config.toml
arch = "transformer_decoder"
model = "autoregressive pixel model"
dataset = "made-up ball-and-stick molecule models"
train_examples = 195000
image_size = 20
horizontal_flip = true
levels_per_channel = 6
vocab_size = 217
width = 320
layers = 6
norm = "rmsnorm"
norm_position = "pre"
activation = "geglu"
mlp_ratio = 2
head_dim = 32
fused_qkv = false
bias = "all"
qk_norm = false
parallel_block = false
inner_norm = false
positions = "learned"
tie_embeddings = false
init = "torch_default"
residual_init = "none"
optimizer = "soap"
beta2 = 0.95
lr = 0.0012
beta1 = 0.95
shampoo_beta = 0.95
eps = 1e-08
precondition_frequency = 32
max_precond_dim = 1024
one_sided = true
adamw_lr_other_params = 0.0028
grad_clip = 3.0
steps = 24300
batch_size = 96
epochs = 12.0
lr_schedule = "poly"
final_lr_fraction = 0.1
warmup_steps = 480
weight_decay = 0.3
adamw_weight_decay_other_params = 0.05
Rows from block 3, named by matrix and row number. Rows with one number belong to one attention dimension. Each number is 128 + 32 x the weight over its row's rms, rounded and kept within 0 to 255. All counts start at 0. Numbers have three digits each. After the name is the row's rms in percent of the matrix's.
# v: attention value (model.blocks.3.attn.v.weight, 320x320), inputs 160-319
# proj: attention output (model.blocks.3.attn.proj.weight, 320x320, transposed), outputs 160-319
v.169 096:092137150155105193083105107115125121142106087180104122150110111144109146085149101140126120148085108158194124122148154076111107089132140133114168175093102108162129157136113127118130138157130162124124141161176072142140107128152175125110092186156113123099169155151207080124102135106159128102140112072119115103106168138145101170093177173129157107170183106105125128146150168168152080136114129161168118126093040128073121219137077081096152127081173101131174150150058101114176099139162097
v.170 105:164179137124095095108101166123152134092094111060140164180103087111080144118127138163188079135037150169130131115107160141183150130142148145120113125150103167139109106152137128142121096168113156076142093174091129203145148174075063094162118145095181164120177129183107147053177136123147125146137096126131155161094140146138096147126157124176126160128155069135121127131152131118169156124168075088162138098132123127147162149167078092156090098115129097103076100104106140117134166075231106
v.171 095:089181109113152114131103117086173154169139162127124101095126155166196099083130111135135171115186058101174100129108147172068160191165113138139166117112164102125137193178079137124128088142132122167113124083075179154127116181127175128108162116089115097117171130110153095185163108133136116060104152161101122129138109127105150140129151143112114138113112138130091131177060127163121132206180201150102137124103093130103158156093182111115137166161145086078124174096185094159182109171114120
v.172 085:111093122133154195094081155126107173209176147123143138126128137175155069117114156161124173127086133104104126138142171173135153168155117093080177140130078128107137133167128068117183116159159092095128128133151071170143117094120121121187165115097101110060114177146100115100125103071084192103132182137161097094121116092142153145130148105128130120163172125150140087182132100117075106051150108167169175082121149108121075104140082077156167084129134129163134157088098126129142114105132104
v.173 128:134139127134137049097136116082127120084064114049094096161128109108144105158059188158119185153109122132130140113117140151086152135114125105127112139128096165190164143130151151143146088078142138178099111162104123167103187086149131098157178130059116161090107118182124093142132118095141127091102123119184120141139159189055113089103133165144102129168077154128139117136192172085135106156144180140074143142091113107180131090111154122139122136155153143117130120066095119153158139096114132
v.174 085:104119182189098116185119104134120134188146117108096103122070117127133057096125222098136075114168170088136165146176152145093165156117144086126076149123108149108043116166120146129112195144198108200169119133109160173115126039099191156097103139178129154218139101112123123155149117177112134150140128137079110116116099109168122106109146102157150114115107182102126093098098130168145152109131074115144082147139160154107155043144069150084102117118180154148086121135138134092136137140068114
v.175 086:128082137136136189149101166166096169116155207186131136082148110112087101110198184083107097160130109166113132125136138064165128097134129132109095078149147146139117144145127132168159112145060119130125139084005142111107127191153152123105063097093112090145115166168119163132153133160156109131138151110122128166108182092160108083074199181105121117094102195162130112137203118066109142087116103092167166086180120090158073111044087111151080109065126124139070152211170129103165162175110120
v.176 087:121119086108178139161121168166084178139134125099136118136141120106152155093121138174132129139064094070101124120196118069117107124171146088028025067089127172167137173145141154196115129123162126126126062132080117088094140113157128153131076099130175141136106146129152134129122125149129171136160096144132163189134144128133114151132099163128148124173122144118109074115107106194160098161150170108140114132121117100168177132086140094144120124094126223246088146114173124102096146181132143
v.177 092:111172028131134090147114146195169133138118153132115098138133118130118146149170162108158107109106188155079176079117098176095141173131106151199056116140146175130118092081135120100109104110179152134181214116111159132138091140090137116140139155136146088121155136119138086153132138122125150174155168163135111126136146107064107174168111125099119133123109140129144160116123182096113172211096056093157080094093090121151130167103124151131146090136057178140184077153112123149190108105162118
v.178 092:087125135052132153130132092090111112171142150134129141105120090115097140047176083090142194107097125142125132139137135065157131111152117106165207163114129134153162158171178083114155089144125109176116164119041128167117122132074121123159130100135067116105151083163130101232091162139142164125131152177150145105134163142096131122087102171204130153061135128111062120141099103130159175085150041069104169092084158113130142105151145084089128111160116167099116103164071119167152129144084075
v.179 096:069151124094136094124098090084142132130160130088103131116163095086121107138118107113168175155146123159114147160138158171086169111088126149148173140079095174110138151118118147097141132114204133160053147162090076156127147090142095146128119114162054180107154141186094140072139116154137084085077124156114112097148086094078096123151080194123107098115106125112155081178039127147098144192128167121129098101100096145163099110154113102129134120111104133130126151083104119097111145086124106
v.180 095:098127160120120051125145126152154145152094177178111104129142119155163161090116086077125190124089145141132093096147110130146123093104135187102107162171152144147140101189158092118138065146186106097111130164122176169105138177128108100145128116090163136174099128114154159108096135165121060124135156173101109121155103134123135110086127139123157129105138140087094158139153107139173179146102140157170118107017055093137188133124188125140143099133119121187167210130051128132117124114172193
v.181 091:087140130126129079128115174152190132144153137133171100179144206137148172057164141108101085142088104163127122165121142156185149129121132078152172104138162146199121145176162108125118130067192109169165103152125100184113121100109133115136108209135097151059165130124136109172156118144161196106092131137130067075142186136180127098113140135109171117163148164144135158125121142110146181109144145118201126114105168188131192119115132168151100130144128128127144127128165153102126110135133114
v.182 093:145119105097136154156151109126112136094128120124134180120088088069098127153136157129161135132160083111133103085116162087193100097126165170048168195158098114093164159037127177048174122214109112168132182131082100084160097071106135140168153101112101039144081144092168054065110126138112113147112139171125128179112111118145154111124117119096128138177142135087120095120131132126105091131108104116150130077119144094173154135169092138190136124028121183069098104118135081155105105163146117
v.183 092:179109163139148059171068123101127100108121139118140190092138096118097107142117134109097091148092086074074072110120120077126098137125147127128096086112114107154150138106144169134130107131138110139117147160129146107099121169101131124112178154142135145131086124074098157140103163138122138165107109188126101112138162131114096175190129130174170098116106108097172132127117120153106167117125092129191121114167130134064131159139206137160092151185156124118095121190084186044192088177161157
v.184 093:146151096142137105133123101182090050096139147131123190097151167115140171087105155120140112121125143126124097105141132070135133130185126096129178102153129074113160141117100096089113141134130155169145099102149086113076162152126135156132111167123205149132129170111136161154095157140137145130166123109136133131094127103192152094168174172088135136086149174081109151154182084119161169161164083107123063139123082121126116119152135156147158169142145106118092152128135192098097142146171080
v.185 108:165132102169143222094129127151099112178138164107134164122102100131088169109167147159159046146063143118158144083130165025137149118126141147092209164153081117127107142166115093129118117162130108157165093154147103128077138134144116128095125099114172111078178136113128152060122127151173145120167128157122078094119152103208163125135122102106184132128175142111154118123104116122116103064160119082187115145100138113125122101149104124119143110105096110118028073134144181148130109152142128
v.186 092:157097142127065170118130093128117133087196198076174154097121160128129192137168141130082134127102131088218116149172086191144107154134113089094103115101094148147187107121175089126134139124173122163139151076115095156156101078123170097099104141118063061127228164092160085162115120052153158105115091081093153125109090129172158167134148120126145161166138176152181117153152112123126116180146142096155060215126112125132118221119150158079103123159104143113131105107123099168146067204118085
v.187 095:094129174081100081174096134049172178108138120130104111144095154134134134148147144071165192129199144176109117119150144106106175131172113140234101112139161122088129123173110192126127216175138123122076111163094064138161125112143134140152206175142189130141206198126123087192138135145122124142093134178139114138119132140108100068139117124116104154113077078148172152104117152154108182094070178184142190072138087170125125174160121148151121105161120106196138107115141136107127127132121107
v.188 105:081150122177136081111135175122140098136051130139179162146182173145156142155158172130097103100112091137164155110114148131098176161123105114082145103138123101159116067138133109200134135132082147137091099150230125117120141122150086141107147165067150173119147202109113152123131103147117175130094088148097103082129109104130143184214133153173152123145158122092122094078109090148100157104162101134155180177130141150072162162146127126108151174145172071063143066136122212181153078035126113
v.189 084:141111119136106142165134092145149064088114095164147096143193085086010136111059136113123126161139132157177142087147135116119120159170135131116095154122132180123114125143099166171141119171126111142131195135097117081117126137145081157129176085192138102149110113083163164099215135130136119128131097187096092160128118153114156131141102152107181104171095174168117149110186069166129130192133114175154139084113123079153124116194157156124106158155162129180063099120147077145139123117150168
v.190 084:097059133151088131132152077122131155129124102137088117133168179154153085086139127070077176132155111116112129135122131172108186100166081097164146153098083142114161153141147147151149185149103064184133117092121102086118133100135118150066154152167054166137095167071159097139131132178080126093101144093107134122133108106057147121148112173136104138100129171129130114095115131221137093159137158124154154142158156150130101090131132151141154120143147175150149156173152131109113123144064149
v.191 108:126100138219111116143156145109068113167110150098122130105116043109104129084142117144177074124079120110117122142118185122036169147167189143110102072096114149144141107154133059099115095146175116150140160128125150137122134124173179143085085108152123110099126094124192100120126136156158087175129163165115156128163123071116108076105160171121122130150140148096147118132142086148113106133135108095170103124094106061111104084127111108076103120155146109135118120143130062092138107124069115
v.192 108:137112111086098140115152147133167095120085104151162171098123118095081173202118139105093083161098120099111133140154155135175118089077114104117177158090127136099113172058097167092152169130111123088132100134148115072174074132136108109129095116135131104129161080129137071111150125089102146120118117146054097164109160127163111121160122100113113177169098147089189112118114135086159115138183149126068030159123112173164132107158067127134141109114111104132134125135166128124130149158174170
v.193 111:155156097098140140174127230108140169084146157136128141115192151073139125075116148159101164131087152140111138176164105119116113114105130108118152096147183110202125152085136128183123121168129145076113085090156133180156130168148146102149131088075161108110102124088147110176115155185158175116137148145077133183140147130116156088116197124157122106108144120098185169149173151104091159141139115110136079170122102163083163158152228130152113151133161139148096094126100184155123102157128122
v.194 107:155197115161129165104160120137122149135107157087133090146107164090091175095119140137094080134048137059151130135199105099130086134112133146092137121101113162143115113082153129133126137136125194155085116120146140109128147182135123107114150116097164093169152139177074123108123110142124153167164156069118057166146110117122143163108120113099156162200123185129085116147216084070184150109092120101130134167091105080133155112117085128139104091100129162090100138129092079090185161085168114
v.195 111:167139119056154175111127152120124098135193191139118099112128073157155153136151095088163128103109154170135113089130198099156096124140111124095192120135143154109111174138104100118144123118084123085100159179099170160132199145128114162139143101165153120028133109162099180083145099164119114157132163152113119151109103124098112131135136091105098096051105099132105121105119090162151173162155143095102154106069074098133154093138151081156129139099075070102082138121091138124059159163156153
v.196 112:089122119170136104107115208118130108146146108135145118153130080174096149138132148098156097098087178094150167194161138213170143197165136127158131122112137139133102154159034164160120103147144100085131184142149110075143164086131105115129142063104174193125161088192110133089176088149092115124128151079110133131147122122101107119164161137107115118115170135124114123153150226131169083060147109130076176142154155116101097113149100100138191105125156107164194117050088077101090069106135127
v.197 115:096109122105129107110136162077170125164123115124119138124205090127114164081104127080159114129074092077047102164087142089114195114144123098150126126084170142153065126160121141169166128135128152138043140092115101073124141179122210145130130129130119066192140050121105124137155111159147141146120128145118116126130110149144159148150146122151173171050171063113141143155152160116153158107128107132122123091123142169120154140070065108136110033100211095171134108137169159151116112126128162
v.198 128:096079093114102088043164102128080126083158120167093135139140158088129174073144112170135123113112130102121133211114106116090149078163137150074101147140163146091092127170137150189160132165186091142126122119091140158136110083101095138174110128112182162119108103144123124190098144100138125133147111174144159133157134115179107084117095146101152171150124123117163115152178124120148150086138122110133162113114193098142151088153082144120149154090132101145161200080177154134069105126083121
v.199 110:104159117044154176078148119216106122153189128231185135141152160096140117102162172146116097143148153154205138130092136119123159141033113139143118071121123197110115147068169114225160076086058114173135108158102110060094118124109139121148084088108149112156130087151157152145149153129085091102144077143108091122128155139108190139132144207074141133139097079107153130181120121151120102095152132091110153114132114128127117115151127179158094160161149144126100152200090081095115142165177089
v.200 112:119212121086136134144099175125138135106114178123127132144087165157100129086112141156090163157139080196120123089157090143094144173110128108105140100129172075119095111104127169156171129208116139144114136127169209169153166118127000090194084092080156098151127176109121127118136097129123099104147129149122175106119105114185131111153120103106156098141189106140166147129066134136115146111130126055121087144137160111102146100137116082154146098101114096134160125092065165130214105111191161
v.201 123:100076101157110125149158169107123092169107100141101113116170155117142162179123077131095123146182104160034166158089146142170113050100135073129194087135089152174117124087051145204186132054167141152085143166142154187098126143142142116132136144112112115125108087127145176120072117155157112137098143119097122126127170092127158109092135171085131133145087137108184144101189171116086140112129118140175092114157073064165152138086153162080098096135139181172143138125117177098132180106159062
v.202 116:113093132130151132109195086087117179155144105127104176114140128117142100163087137131155117147173165098081151149139097113151091128128133147158158081194084079096118135108098138177118159196090132106167115113113177101105123090071129147105139117146160096168084082154104146139176102135143197133103079153113112094108150100171161082164178155133121104117102104135084110129175091116116099143118141133122126111164160161145110177173098134110134161054113104128092208110078121166119136162104090
v.203 122:146163157126125170178137131164131169103163073079116108166134133128146147161133095099170135136193070100144126183118086158172139169165117154152115070126103103133108127150113093132165161149101125135071119158162089166126093101164127127191186097112160119138138171141163159122109132069165199072123109128113108052119098134111141140169078140154138093139134090140050113121094188121098103182141105035099133104142137118048107171173119090140153113130089147144104107092110109111132090205105160
v.204 113:199116060097103099097112157102102087160164117109144113123140186095141120140106134120117165119141157099135094146098051155130149084081091078160110112088187185149148069132154138166099113128168168168142156137154144178144159086151155121190124151135096169130128178117119137105106164108123076093142136119124141093114144160107101138146134123120144076088102097198114099126149145101165088143148127186136084128086130139146127140118162079101147096168064125111125172194130172070187182115115107
v.205 117:130133141104098191133154073089150130138090130153138096140117136117164111099164101121097105114134085087077124102161101129119157168211124156115141170108148153140138163172118115146134085068151093134168131200174129151128111201145127118119129130164114107152148109126126066125116117141140177147177122093129084176104177104066143096062095155161137104191134149137068128097156203094134071112099123085052141066103136122079168134110112092108137095105157116201118173118160160084146120193088109
v.206 137:130152136103206084154121167066150169094152109114083102132124117115148111169056092143128178127099110155161118181131116130118082190101123170069118073139203135153153158067096131124121123139156081135103148157059070109103082049108202093177128162159123177110091098110071134129139128152103120172136084143115154119116127160077117132157144099120133130170141129088146098147186139127129084102115200155134148125160091116118125122119107120089134081128117151153128161108161055120158123112136137
v.207 122:100120138144122087159146157076145115151122133142162136123132200101173127080177104067171155124128131183065122108101108074142203167139113121163139118152147109124136097132122177131128091118107054202116126168094128125176119064152115128123153071112103192122136100165104115178150170168104137123112121137155105098145108115117158082148093179114126110061111122124107079128119111130122100136086155180139111156139123100161171141099072130124154134166105094175104139127089137143152131106093174
v.208 114:158102122139139169130123128094199142093158115120148090141145051156152141166200118116154127133175104196146095100116142118172198067188129102182159059105136110116118164150121164134157108180231141140149162136067153117161178096141162125146126116135144108187132072132126088157174105117158123136166121111133116173116147106112119129115091126160122118131105118089115162151114174142106098131097052100187135113082096126139096161119073149102095124092123195145113097139144063122044140122157125
v.209 102:137073125140094112068150139159140127135140145125095126169171185115156134126132164104126136145077143205130108112132126132129129130161110044119072129163089145148157067197123097129133139160185158079202143132140076178147156122173114123088136101102143083170168114099152194107134107177158129135120151104225097125157079081044134153142142122091127106139148166146165164122168135127125118171173109127173066126089118120144168207100166163147108154177096104163161129099108131084104115152170178
proj.169 097:147108179089171122112093117137128126125115143129198110157092120073093230126105120109161141178132109139154120191111085148094082129125106136156163086171074134142076126163079132098169071133182086061118098132112147115065112129140123104041133137125142173134121174145123113109154155137099148132148157185153074075060151076164095134150110094098113095099098144093127111113145143126139149135140125092175144123126142160113191166101097123149118072090146100089156137117166101104114163117128129
proj.170 102:092089101106162115133166050162126101127139122167099133120152146101153151148072132146127144096137136106129123079132168123148149160132129099157113168150149166129130158128182090140177129146092096112065112122166151140159128058087175161091079142104174128121158126107181140109037168150125135121114122144092122144150151142130129164069108162194138137154140126092154130124118116140170118107170168129138152155120091128048129127147077105129102111192119167189124102123129149146061155107140143
proj.171 100:134104120138110194053057143197125160133102142101089126117104148131197106191095097119127117080175116114163100119103130110139064158166140131126125154147106140095125098107106188104136074141117143120151102156163118160105168163172087156090126131157111112145109126081135149115155093076089152201156125076105173166105087159133168092175114132106104200124171080122137170139140142123084144118091091134107129134086166128171130152124113140117165133073159138120093128110125093123138123098132131
proj.172 093:160109154145118128116096110143180080122104121109168102124086100072153177152097129161149112151161155158149094113135055123152148113095132152137175106177136139179064134123112143105115094119123115093127123127168173173124198118165117101089093177141151122200141167134143116090176149121106160169177148097145136121104219201135114145158137086129135186141194095155152118103148135140090154187132110153181127156099111109141170140112092113120183116139159102111103179104139128096138138180152143
proj.173 103:105101061152149108116132102202117112135154109142115142140148094175157083172100147134140141050103110133090128103095120111159032149165109132077102148104172112084152170064110133122195121136161106113106114133133099147126111162120096166098098135131154124132102120090153113156096130082152137169196090119196142146158082092156169134174119141157114187091162114110171177167110100169100086122091077145135167150074138118118104149166132117140153077155114177124099160113173146135107154126106150
proj.174 090:087174119122097127170155088168191098167165114108091156116141186129089125180084107077110155133153075164183046092130123102147144087149116161120098174165184114092169163153148137097148078153041106126122131124155177096158134209132116197093115145068113146082129145113170121133155157108120140150114132103161191115118102113085135133141157087157080138148162116108140132090099087124098151149175114176136150094164125154175183111149124106129082200149160134129163161131098129162089142054099169
proj.175 098:139135118123116136191155122108181099190086083154112081105090154116131141122076118175113123119112111102163180079128090112154203181055156128146143105163151107157082086148187095143088156133084135127126143158171175158203144086105104114166128152135157101139141072147173109142158154152155147168165117105131145113142185180157100159131175110172098161119140162163200058110122124132130149151172094207196187169112111085143149158140091066071099156196137084157123106110099153128087125155161166
proj.176 090:100074074135097109164113136085136148144122136111085071044147159122105110122153158114071146148043162155149131141106126153129161139070111221109118160177112104140143106108167109182061159147104118154133130091128184129146150141085135156173117160175118085130138115140100105095122108199113193092104149124135081135145168139144100114116163081171084135182116095192135125169112181082106130131153122151085187183094095120155087149211155119127117146121109147101141105095057139178171113132078155
proj.177 096:097080133117144176066161132097087126130165147125084161120181176166153146161134167156075088105151099072168179177145149138120154160175130100116117153126117134133151177153214110125127160125073118115081115141119128089161121096160176110128137121125117123101136123169112134108084115176134092139097152161069138161123056125122185103107129123150166116162080104131126193136126148068163095043197167155164146123137156129095152077170152145131068181129167113127160127104134166099084183080133123
proj.178 096:143109138142083112124081105190133128181101119136108060110111140058172143132115086123118082131158159098143110096126099142146161140117134110178093148167103129184118113118103111126115143126095164110164137089148145135184217062144137166087094165134114121099137118104137112061090161101099165159120077116138158120064129125122096146079192113058056136154130124156169087162153142122148127165143122153190134130083107106111146124174090103149055100146152095184129089095104128133106188128162164
proj.179 088:123110073141116143120125192147078151084105108067157152209146128139133122174130143069088146073142145149086102121130132106141103161159093111107137110080128111070194148060148110177122052124131129129164117124092121165107165122107114139147160096104162117152086130099130114152111117116138173162108100140167152131140069087116154119112110168106129182100127126108110201111101080133136103069090148091136119163133163137146148169110173212149111119099112173116155131130110090138108129101132110
proj.180 098:124053121131131155072062121156142070104108194107128099080125131095184158154146122143093091160138109127170162185158080164153143150103118108132189137160065159173163156108130107117136166122152097106107083123167147134132183121107174094100069168147090087139117133106122085093141136133067175092172130163092097105086117099150151133087102104093128177143157117130123137158104161111112139077137124100114133185123159129127100159106126142124122049148141118144113055115098067115158130138184117
proj.181 105:128130121148108177113157079143083137086141172109099194130115164173142104188102135132152072103197093138096093158115189118108100182186135150106121174140135164094155144112115144113161106207085076158113125139139097076088116179178135144075160168131146147127144153075134151126078075132129110136199159118114144166070084091088152144131091085174062181071113069085130141140136124162091133119146125111130136117162141179087125151092153083120140154092128149101138128090146085160148185102094082
proj.182 090:182139178099163168112068183120195121124113103151138053090044122099122154056093091076079150173132170124152187140140113161114142095077129096186150076144093137105030104172088113117127124083148182077142125147143135145140116119152139110097123076068096131129136111129098143170181159120112122133116137099101095070103224172181124147107135116137165152144149161170133077081166134108145137138119135126096144134150123092142179128118075121102136112116192076098105109141093111046157090144167112
proj.183 095:098042136164127156096063138109137137151128177128130086032088138097123179134173151131098125166167168148145078158134072180139156132095129144132138151206067134132176144163106093157063163119156164137094118139195138122134135159089180156124091155157109104176176169104093106102160119106118209143101156087096082111105106111153075102115117097110099129158129135173080155136140147056083111086169137084104104160151169152141153117188075140130062107060093143085133094104063083109097095172118101
proj.184 100:083125152109102129113135131128164128117149157111116122074084131132080164138114165136113111136172128174151063181122163105148146144162121192155140163195088156186123088144110148149140129184144136142096098094163187121105089206143118130120114155127119154160138107105143152111180079087092127172168125102120089197098145122099086123114139064146123193130137132096044157146148186120112168106142114103088089105122155127147114163101097082135161122114097168101115096109119078158126079131065114
proj.185 113:142127170080114131118109108091149168131113132141104141087094164104108154105093151117123134160174129177159078135133161096128155152130128179160113127180108132170093102152138104097107110165102107136113099079147176103117114159157112142087149123137157140137160087139157211140119113146141152183135194120079118187100214135084087139150107060217102161147097068125109137106160140127133171146165119150131189139115105156129132171126105070091144169133140166116201167069117100157100158112046144
proj.186 093:175134091123129119099099171161108168176148133124130088107147171124156143189087135098157104074146126101135071106122122069152075153155126161108099126130157135130131169057100136135165138115101110147153117093133165143120165159169088155099156102135107101078108159132131129116139086098088142179141141117146097101120109135129153079170111120125087170092123064128120157175164167143036151110101125190155158168108177121150131139147155190107094147125125119077136157109123110117174147085123175
proj.187 100:126100111155122129042062180172168095086141130081156113174120127079136116187123135093125103155142087146116139126102122169106117112141100106100142133121105132100129169117108140120156056126132114114134141137154137177077164180086137151137071133111094121174122138049126092094173134078111110089119138099125117161121062127156136081102153153108175116118167150097098176119107091096143089145148084083097070092144133115152140102103122150174123129100140153116118100158121111082105132130153076
proj.188 084:097107163089148075128100032129164065151171119140136132084123109088106157103137116160169149129136137148122090114146123160143094056125147135133094120156109154164099111188044143096144136137149163133087135132157108116119125129134132120104105121135085171120183143117078180094119173097152129061176163079142076147097181148145102121118129084140116128165127140135151083143160123120109112226131150093092163116084116073139114120190099031163169097139112113190116171090117159172130124186123126
proj.189 086:132068151103142119085146166096143142091186167157091180083122132151128159130142187082118124158154120129137096152147087121135084129151086097139082107147088136082188135145136098122093113117146149105114092137115130130120095129127145137108134108109121170140160135160136104099143095163143145129093161069115123137119083128136124094128121128106115116104054148128034094096128137048177112079139125015085107162196125099181125150136082150099094097087120129077138084122100098128144146130080106
proj.190 093:138183159101164138102064198068075198167102129102165179177143149125126122113149087106160140124079161096107200174106100130088119095171211107118129055114106149107147081124100159133086102087157211138204141146057050133086102102170102085152146093144117127139128093134097128130164112144191148184102102158138134082144110119142129061128158137079082110081103121151080089166183126085107172119095106141112117076149131093169125170072170127130099094076128118082118095194128106092161133155139092
proj.191 106:128102056120108167138137143174165157108093111119115108091145168119118106168079130144076136106152091130136084089128146110173141166117099149118117184153145079095136163080190103138107099118057119128138148125153172157168147134101141198163160098105148097097126104132149131129118147086113150136096065116134162154123093143105137171094172147105116164127114149142185160118124133120119141064143160158186164162106140153159173116166088185132080176140124121142136115097121148159123126058150210
proj.192 116:202135133164147109125096133135137129140131084086149158135134118087132113111147118114150120122190110097127141140105127134083148071125114147127057128173162159120112149120126122108055148107166189113141140150086169124107143141107066139166147151107114208115161171143137101113161084096175114150117114140082161082130071101093161130120175132153140148129140128147154135188124148102142155175113093154129102178115114139140153125109180091117105101071143095162137225117184126143148181121146143
proj.193 109:095125108102143120163104131102146040129141157074058160155120155167126070108147099119114067106133098111186094176170186172154180145101074147145087125135112162105197115168119177146152134156067158096134091178098162101138057139071083169151104135168093113088105176127098063157100138118139212160091200166182128130132139121160068155116109092123159155118105093101109054212126120163125108171152142126168138109071129169123103159120148121123112105103142052129155143106135147151198155119129155
proj.194 105:146152109152137075079106109108134122110157097117181192178118129118108168137147105152079106095154186135153117134076191177114150103077113118122169158144182109144113092106135127118097159154137142136134133172076136160152094145123120113171146140137084129098157087136168116137050160115110140147143124153140137054134124122160084142080142179114102110108085111124078104149135184171084077176090145112070154125152148148105123177150150061097071138104186146151125176121132154130120067107181120
proj.195 102:158145124128065123205122105142124071155128073093173121098148158102133053130084046138113113178124101171128138162134107063122122154130157146076104176101106126195128142129088117171123079110120114170083137093107077123100199163172059152105139118173080150147117179132082131149086134073129102151089137126183157188139156169108121124099060097148106136161139114075115072141175119137075123139179168135192130099116082144081162065144115150097160117132141179097083084164145088166136138178113156
proj.196 111:155203154132123118139131097127092202214071137066185090125153147081135111127131126150167132175125086186131065104177100125135141165095136122033069195156165160155080104098106174125183156126133145168127115148156104149134093167147107117082140149165108135173119117102063112126149172134099136106117110134066115212149146177142118095070094101148066139098147091099166138138117149127124148184120092121160094135094088196111201122092124209171133088119107156170120071082147141167130128153112156
proj.197 109:150216105141158136146103106080080193119116123133088120138081145166119104090106162111158138115159129125169096113149198149127135142096130141121124153228157165112107121133141107080123093193151088136129166126134159182079143109205047240139108105091117097139213122123125110154167143133145150099139139131112075114101108138138148122184163119091116102085151128116107120173086120147146067118045097174157089176158151153120093155172118186142130119136120128097101130166097148125151120100146108
proj.198 123:091204154086148073104127123113108095131119141120121099184123102153122110152071100165140171078175148154168169092097126129116163128111118105126116188100131110130119117148142189131109155136139124144081063158145071167136092146190089118104133083159099139175161139159134157093084121076105132139121168080092120121161161117164081088131185140193087084046150146124110166089105110110110135120100077135093047129100114179123040087067143184127167101175091109165129161130178130162125095113153140
proj.199 109:098098141224160127101133155173106151157080108083231100121143189058082175120126100143105169131101096138087183162152145116144129090153133127085099120125114134112149171132150138099145127083149117155140072131094142139068142126146142104131145121213157132147158131145094120083195209091123120123163161104098085114140123140151087111096166080190119116105092167159138122150092188156144125140096141156109136161154157148082087106075117179153094116096107124141147149107100103127157139148121135
proj.200 113:156057111108187144121175189129108139113150117125092112134173170127104111162151163168076126120067123186172103181181127082130147133150144126170192096116093122108098174102126151129102168165106155153084142122147142101143162117100108160092111178130087131172119155138084188155101103110143139139137178139142138184161090190102179188159161150071173150101159176142130115098158147125151102143199109160138147134090152113105123150125079193118126112207142146097165196143106054145157132121124168
proj.201 110:121135123133167150099112079139166161071112124128143187076145132123195144126161121110166135119105144065133133146151152134188133117116142234157156182209103143117166099197163125106160100135124141160124125122131138069149125123093097176107082124104093137116112143093108122115184125227139117143147126112105114126158137144124086131184115127141128160192134137179106137141055151172128185156152132126110133136147210078133107181134107105114153097096078091102094098094136130117165107145183087
proj.202 107:156123130154214113139068098170082096179101201123123058125123137147094166123140110129093156125156126104165069087093146140110098153117183149110098072036119132137107168072155115084076129099150122165142105135155114127090137126113134136196120127106163104139108161199094141168123128048145087148128131134077118159109136093114153080086201095097128157084107112163164172139136097154157144162141141141084105121114077127164132109110137128190113168123132185164121106126146124205156083148124129
proj.203 119:152137114110202115108183102120107134146141175163134135114081111210159100104109197108129154144131124149096095114152153114123108104159131129092075100161159131095062120120114133114124163185118148123164129110144134123144101088062142127152118116207111166149173088147171136128139100155147119152159158155121099162109077118135149154093199193086174139145072158130194170132152045042132131129119144166143121145075109118135166129121098092129117112150141123181113169118079081153154129128086070
proj.204 106:160092150122177124148150045161149068115046097135151121162126127145131052108109078203139134103110116140065161169171122107135056128156119180133093056129119086140132132142158120121188176081050137135098126156123143149126089137084130152127132151182129171164162137122127142110130096158163088137073164109100131134139095154113123162082143124191082184220120186167097126134162161157142172111127141165138114100136173123128128084128073176102158174128150104090149095136086120115120085208097120
proj.205 108:060071104124115079142114108128172207136167204183120123117081135144147134151143161112095162091202178127117160101153145192129139101085146090169097117149157127092087091157173141125213160130124187097121133114133139123129116110111118127115038072108162062134146131130122180088138073136090094108125118167127102158133181147172123128139143179136127108120117096199118150051116113102102090107140171140094197157156124152192114121085098105140093132116105103091149147084136178129135176089194087
proj.206 119:144145115164130082084151091125107198143095140064179125092112083110139139130119126132132137153120171171118075116071080120104138130136153120200148196115119142159110091142156134136181122122075175152083125096157082173097109088131119113134135135079165106128114087138126170136187183112171141072064181139092093154176146164091118096047101112139086115096222167154077121185132125155115165138145156151191135135199124128072100111121114142123117049147135115105122093120157126104133129153163142
proj.207 116:166116154158090199228094150062131132128144111143106043168127125090131127108183171160066132115176131138118159091140166108139074145113096112159131166085131145141142141119079131120119175096129120126088113125146135131133084123124152129068059086119096083139112164116109182131154126146106128165125119086149104136106130114147162191190091147126140168121122172100129118134110123127179162104135094094151108196107127126102065048140130100094156197110148193044134116097148113117105119178123143
proj.208 115:126095160155105159080062136143156156141210181144116094099127132048107139084109157138145148153132117098110111113178088157114128135107156151082147243145128123102161119143156077182095103110152108071113143155121080087142134085108089102129146124119144120134170176098125150098114155122076130147158093195150096130119099155154123115121121141129227123129095122107159130107127102115093163062147179152146147171181202107121091142082113161073146143112113137093182150090217124101184170161094158
proj.209 110:129179147079128156175124082123151137105078147120119145088127118128187126076114098184184174108115080160098111119126098119169019124073147161099092102139069074147086138159146126181172099144105156136099120154116141158097100103065112117090057158182152127112109093055110164179107123104082109143105070177127191139087132103094145191130079144080089117184106134130133139123169085178120146149128107110083166161166157098104122153117126135124125163178128120136143095169090117082152113138113111